{
  "arch": "resmlp",
  "model": "image classifier",
  "dataset": "larger renderings of crowded toy scenes",
  "train_examples": 90422,
  "image_size": 96,
  "crop_scale_min": 0.8,
  "horizontal_flip": false,
  "targets": ["its colour"],
  "num_classes": 12,
  "norm": "rmsnorm",
  "norm_position": "pre",
  "activation": "swiglu",
  "mlp_ratio": 4,
  "parallel_block": false,
  "dropout": 0.05,
  "inner_norm": false,
  "patch_size": [16, 16],
  "layers": 6,
  "width": 192,
  "label_smoothing": 0.05,
  "loss": "cross_entropy",
  "init": "torch_default",
  "residual_init": "none",
  "optimizer": "adamw",
  "lr": 0.0025,
  "beta1": 0.9,
  "beta2": 0.999,
  "eps": 1e-08,
  "grad_clip": 1.0,
  "steps": 40000,
  "batch_size": 64,
  "epochs": 28.3,
  "lr_schedule": "linear",
  "final_lr_fraction": 0.1,
  "warmup_steps": 1200,
  "weight_decay": 0.05
}
Rows from block 2 of a small image classifier, named by matrix and row number. Rows with one number belong to one neuron. Each number is 128 + 32 x the weight over its row's rms, rounded and kept within 0 to 255. All counts start at 0. Numbers have three digits each.
After each neuron's rows are labels from the 100 images, of 14976, where the neuron reaches its largest size: "colour at peak" is the nearest of a few named colours to the mean colour under the peak; "responds to" is what is common among them. Only what is clearly more common there than usual is listed. The data: larger renderings of crowded toy scenes. In brackets: how many of the 100.
# gate: MLP gate (model.blocks.2.mlp.gate.weight, 768x192), inputs 156-191
# fc1: MLP up (model.blocks.2.mlp.fc1.weight, 768x192), inputs 156-191
# fc2: MLP down (model.blocks.2.mlp.fc2.weight, 192x768, transposed), outputs 156-191

gate.345:147199137128062127122139120150083113092086162109160047071108109143186152084160198151115099139099164096117125
fc1.345:113066129100126089121113103228198122092129124140167161100143156162128126150138162172127175130129147090113133
fc2.345:175186126129184080106150134086113123140077107134173115111127166077131124151090119108127079130120164117167137
colour at peak: green (57)
responds to: green object (63); its colour: green (37)

gate.298:115125123209115084136066084080150035170129151130049103083159089110122115094068148087104140092101170135145096
fc1.298:108161160112107151148149110133077112107141187170147072122149109136110127090130130089173132139137113083173135
fc2.298:092093121138111149168146115101141181135113102110118183137111146102168158144156114096101106154123143160155171
colour at peak: brown (63)
responds to: orange object (67); its colour: orange (31)

gate.103:123127155108075123113165081143124160106178165137151118122123166130101081190149160068103113172143143138147146
fc1.103:131125123152151145154163140117165095151145111133128096153138119157179068171156182114075128141152107082116136
fc2.103:148141158114082073106124112124127111151135163115155116117161126103157081145163072136114141117125135136089138
colour at peak: blue (35)
responds to: its colour: blue (26)

gate.228:117106108144137126090189061156137100164101095098121092122115082154157100108103116155132128120057134148081083
fc1.228:112145089142095110127042168193113115121142172121124170100080054138093095151135145066157108098104124151087087
fc2.228:144134150129132125145157126095140112138100067157194128133089126128177185164095049105139107084117057121189150
colour at peak: green (55)
responds to: its colour: green (35)

gate.362:074087142131133110116108066159135120113084104091106159119118128057088136108123090123127100154156164162190088
fc1.362:159122135123079064102111177093110097086140121099130118112129161170139113106178158095087112125086110138111132
fc2.362:134176105116200101140158164112123120149146126102120102159133128182094155154106126121202048159125147091136161
colour at peak: black (31); blue (25)
responds to: blue object (93); its colour: blue (57)

gate.202:071154080134148105136117146081137131105075111056123173180122126109127138104153064144128109107061137089171119
fc1.202:153121082116100102134164157109141117152172109058125157159136135139093118211177132073171153067139145143121128
fc2.202:133117146137177115096125073146119161135148087079132103137109076085166104086130126135117117123167145133119139
colour at peak: green (45)
responds to: green object (72); its colour: green (37)

gate.42:133126130098123129110124100160160091172125069144157092076150093091078115138107133120148081107193080112069095
fc1.42:099142157124127133112166123156083097111147157147121144148077112151104106156148161065114173152081118130127125
fc2.42:092088127139158128104132090160033105182124141121028126132121170126141171162115121150071159093110140171125182
colour at peak: purple (48)
responds to: purple object (69); its colour: purple (37)

gate.385:147135160129108173174122085185150149129168123152108089170132132106170149122113152101138144119063166124105124
fc1.385:153150128087182154165115140117124084165097149158082129154150127223137117135062103135137112169167125159130184
fc2.385:126078101152147097128105119155083144141100148115112105167117176093096085150103150076061106093074127090123145
colour at peak: orange (40)
responds to: orange object (74); its colour: orange (48)

gate.330:152140122151149165115068136139119153172141089162125149064141145135134065096140088108115132059147142145079071
fc1.330:125088165169142217140135109182197166133120120140137164114089074116145119153117129097096185145152098169169165
fc2.330:141165159130146080098121146154143109106086185152126134127086134177125147154121137134149165141124114120143088
colour at peak: purple (43)
responds to: purple object (58)

gate.607:150058097174203144161097159106128119148094077188082110145123134177135114126137109098034147105151171153097139
fc1.607:111152154183072188087162165112140119174093178086141105188168096155146100166144142181184076064084073136162101
fc2.607:080085144167142098106176089133137161146170155116119119114114153110179126084140102146149093180183119133165154
colour at peak: brown (62)
responds to: its colour: orange (32)

gate.721:109120128141104131166101116098083123117181089121093154100144128083161100084146128126133126079157140167066090
fc1.721:130079098129118140118125119087120082151100116083134080098138093148158110089119144127057123118158120081145137
fc2.721:076133146165164092171110139121127169157136119167115109174135157083087130138146101156118139119104177111150121
colour at peak: purple (56)
responds to: purple object (80); its colour: purple (46)

gate.733:119152119133124099141141102053150093081123151120128148128174144128099138162158120145083118133099135130160181
fc1.733:116175111152132070159109106082126090126147125077097161109152162171100141134157115163108120122086093111136161
fc2.733:179156080123164087133080107098124156149098095123088082139125122114096095074133119074147107120116062144124094
colour at peak: grey (61)
responds to: green object (89); its colour: green (36)

gate.218:143161160127133144165166143137119117108122150119076071125136121090139221123111100075128151138046110132112123
fc1.218:166191118130091166178144110190175123137155154146073062045174153096132135146120127111133152154106151078089128
fc2.218:098128094136216143131115047131086106105109129067154112131172167136093090092089107182113126098102140125182099
colour at peak: cyan (67)
responds to: teal object (59); its colour: teal (35)

gate.245:066071107169193130124119103136132079138069135167062146062128110073121113108069094126117183098146114160109107
fc1.245:130133119173163089170134162101050083136173123121084138132099129158140143184124160139104160089163139152106154
fc2.245:141154104091161135137149101133134143125087149072148104137155112112151146083152123157184065137142137075148097
colour at peak: blue (71)
responds to: blue object (94); its colour: blue (64)

gate.471:118108080129155111111201105116150150141143134122135133146109148095141147092028094131122120126140120094141131
fc1.471:107051122106101141172158103178148130120138087156157084162185120146163155148181150124179148168163155071165132
fc2.471:128165156152112115104126121075133177138097113153141165147100104130118093137127150161078154122125167115126189
colour at peak: blue (35)
responds to: its colour: blue (30)

gate.741:149068112149112149118135076125168103142109130112130129127142135168155140118152181113123095104104143094134117
fc1.741:158112156107156187081156142134106104076129199161144146195108158105055170158154123118077168124099147101156160
fc2.741:101125069124114111132144170102131194120136170091160146135114167081103135136143077043155126153143127189149113
colour at peak: orange (37)
responds to: orange object (77); its colour: orange (44)

gate.209:129091112154150136185145089133121070136146138140105076101081133122139180112107184091107156098088180133127166
fc1.209:091099133179140119085081132043092169174123169117092144119116069126161128098119146145053174064117124120147123
fc2.209:125131116123151122161123139167154123139167125110141128171110150182152158140135106116159115102217083090127146
colour at peak: brown (73)
responds to: its colour: brown (30)

gate.758:121138142225190137101065102125140191172073120141067122176141117174122093138042104131130153091114084175113125
fc1.758:098143092141172254112226145128141083120157150160107149153101164141131155189104096109164120105154119133158093
fc2.758:100192117139140159132136132140121154069084114115168134159136115114101106117071159102119160074138163065167131
colour at peak: brown (74)
responds to: its colour: yellow (31)

gate.23:179108115147156174100150067167156144140167125127093102127152126140174162156096157074096100175124181125131126
fc1.23:117169124140184122110064119079089126122110169153164176115112152150147086111098097178156130166184155152166122
fc2.23:107060021093115159102053144126170136137150120074087145123127104137174168129151148116131115185156116073081087
colour at peak: purple (29)
responds to: orange object (65); its colour: orange (25)

gate.185:119137108110146134153145101098121141144085100132101164145113113104162164102145106121109124128163153132111180
fc1.185:153137127125203137136143188133075136068084124138133150149125097159095175151116170132125117184152067145156197
fc2.185:197083113162138109138100139106140132111102097155161067036132116106137129107095164129110071110085108138115079
colour at peak: grey (46)
responds to: teal object (60)

gate.615:141162168165218118090075103098098179130101148112105171127126086090113050088041132118121149126129111135111077
fc1.615:157061150140179152057106124120133134162099150158147177107090109075117162093131110132101136158201129134162115
fc2.615:087173111098041156130135134152156096138130119126123088138127142156132125137195116118128122169111140107154185
colour at peak: green (50)
responds to: teal object (71); its colour: teal (38)

gate.17:136137121167113130089184119210121117089162124158147140135145097142122129113075117191106136112153163147154077
fc1.17:121136129099133094081117100086101120117151149162209177123093197099078133192123138132159133148139164109097153
fc2.17:156147136160153131136125139169132133137130144122115157134142075134163176053072138089122116096142123117174128
colour at peak: brown (74)
responds to: yellow object (77); its colour: yellow (31)

gate.161:098175113185148155133118149120132104157104068165132137114088121151131093065073149110138117113129118199089057
fc1.161:116102097119132110157110104118141109091155110078089105077105183125060116175172112050165108097148138091066172
fc2.161:175181164143113149103167159137109079161145118178194136109153062127182169022140085150065179134083141190113141
colour at peak: purple (80)
responds to: purple object (64); its colour: purple (38)

gate.700:145162133168158121140130154152059096102139025123090126074118173162135169121120182060121093070166094115073069
fc1.700:133157114118178129127176139073148069066117117101125137055112156135102143116120165119088140122193094114185148
fc2.700:109155168147096098150064057172160146147131166139133076089175134112102136158158185155113181123114110135093087
colour at peak: grey (47)
responds to: yellow object (87); its colour: yellow (33)

gate.34:127123094148157129200092125184152121165148103176046127151114174203160116116072117042130118096181147150096093
fc1.34:131158158178109105118130136181158206184157132117100179155167119119133084106116128159153141088075097179084085
fc2.34:150132164113164139166186179113149115118154108143179087096109177139060184159071111158127145136172120135156137
colour at peak: orange (28)
responds to: yellow object (73); light from behind the camera (49); its colour: yellow (39)

gate.749:100109134145186112153104127138132146156123136106050136134093101134116130109030109069104102120131124170114114
fc1.749:148148130059097152087069149164107119080111159098165163093103113133105176125169149153105123159135093133153175
fc2.749:102138096183096061179156122144108129138127129126067098108168161138094064182111110088101103107076160079067107
colour at peak: blue (29)
responds to: its colour: blue (25)

gate.706:105112147112117132157116118106149152094145111133129109153089123112178095108148103097113195097155163170146123
fc1.706:120121169126123104153203124141087120135167115076162124138089111119161143216144209163137091146071133101146168
fc2.706:149143174067059117116123086161120160118062191138077162149147096120130087092166121147112161146111218090138130
colour at peak: black (76)
responds to: black object (88); its colour: black (47)

gate.275:160137113062094135169172107109188068173044056189082080111119148123111072107137091126099155136116099130091156
fc1.275:114119129134157160143069150187127133085164158141178134113111121183186149151126176094112147131129090076132136
fc2.275:128122157128164136119115132134142117179090086124081086089179105145113140108123090132116150150158122137164166
colour at peak: blue (65)
responds to: blue object (66); its colour: blue (42)

gate.591:107129150158099129150090116136128154146158106115145182083106158146112130125153147111192116094150092184090071
fc1.591:129161108127160079108098211134114182107118140112139131171099126126127057138136092127131089090130132163121094
fc2.591:105155139133072157088091103137109031171101113156145134091163085129138142147078140141102118094098142090107162
colour at peak: purple (36)
responds to: purple object (83); its colour: purple (46)

gate.250:128143116165134203081136106167161116146146118120121105118152119167181076123134135055142142062199163109124061
fc1.250:149089070063048099140201112075119135102125100076151120115112146147125144149154124185156135117103145063115204
fc2.250:138113147159107116094099159170161096174122135112095175102111025170137147167132151139042151148196192134112093
colour at peak: orange (46)
responds to: its colour: orange (27)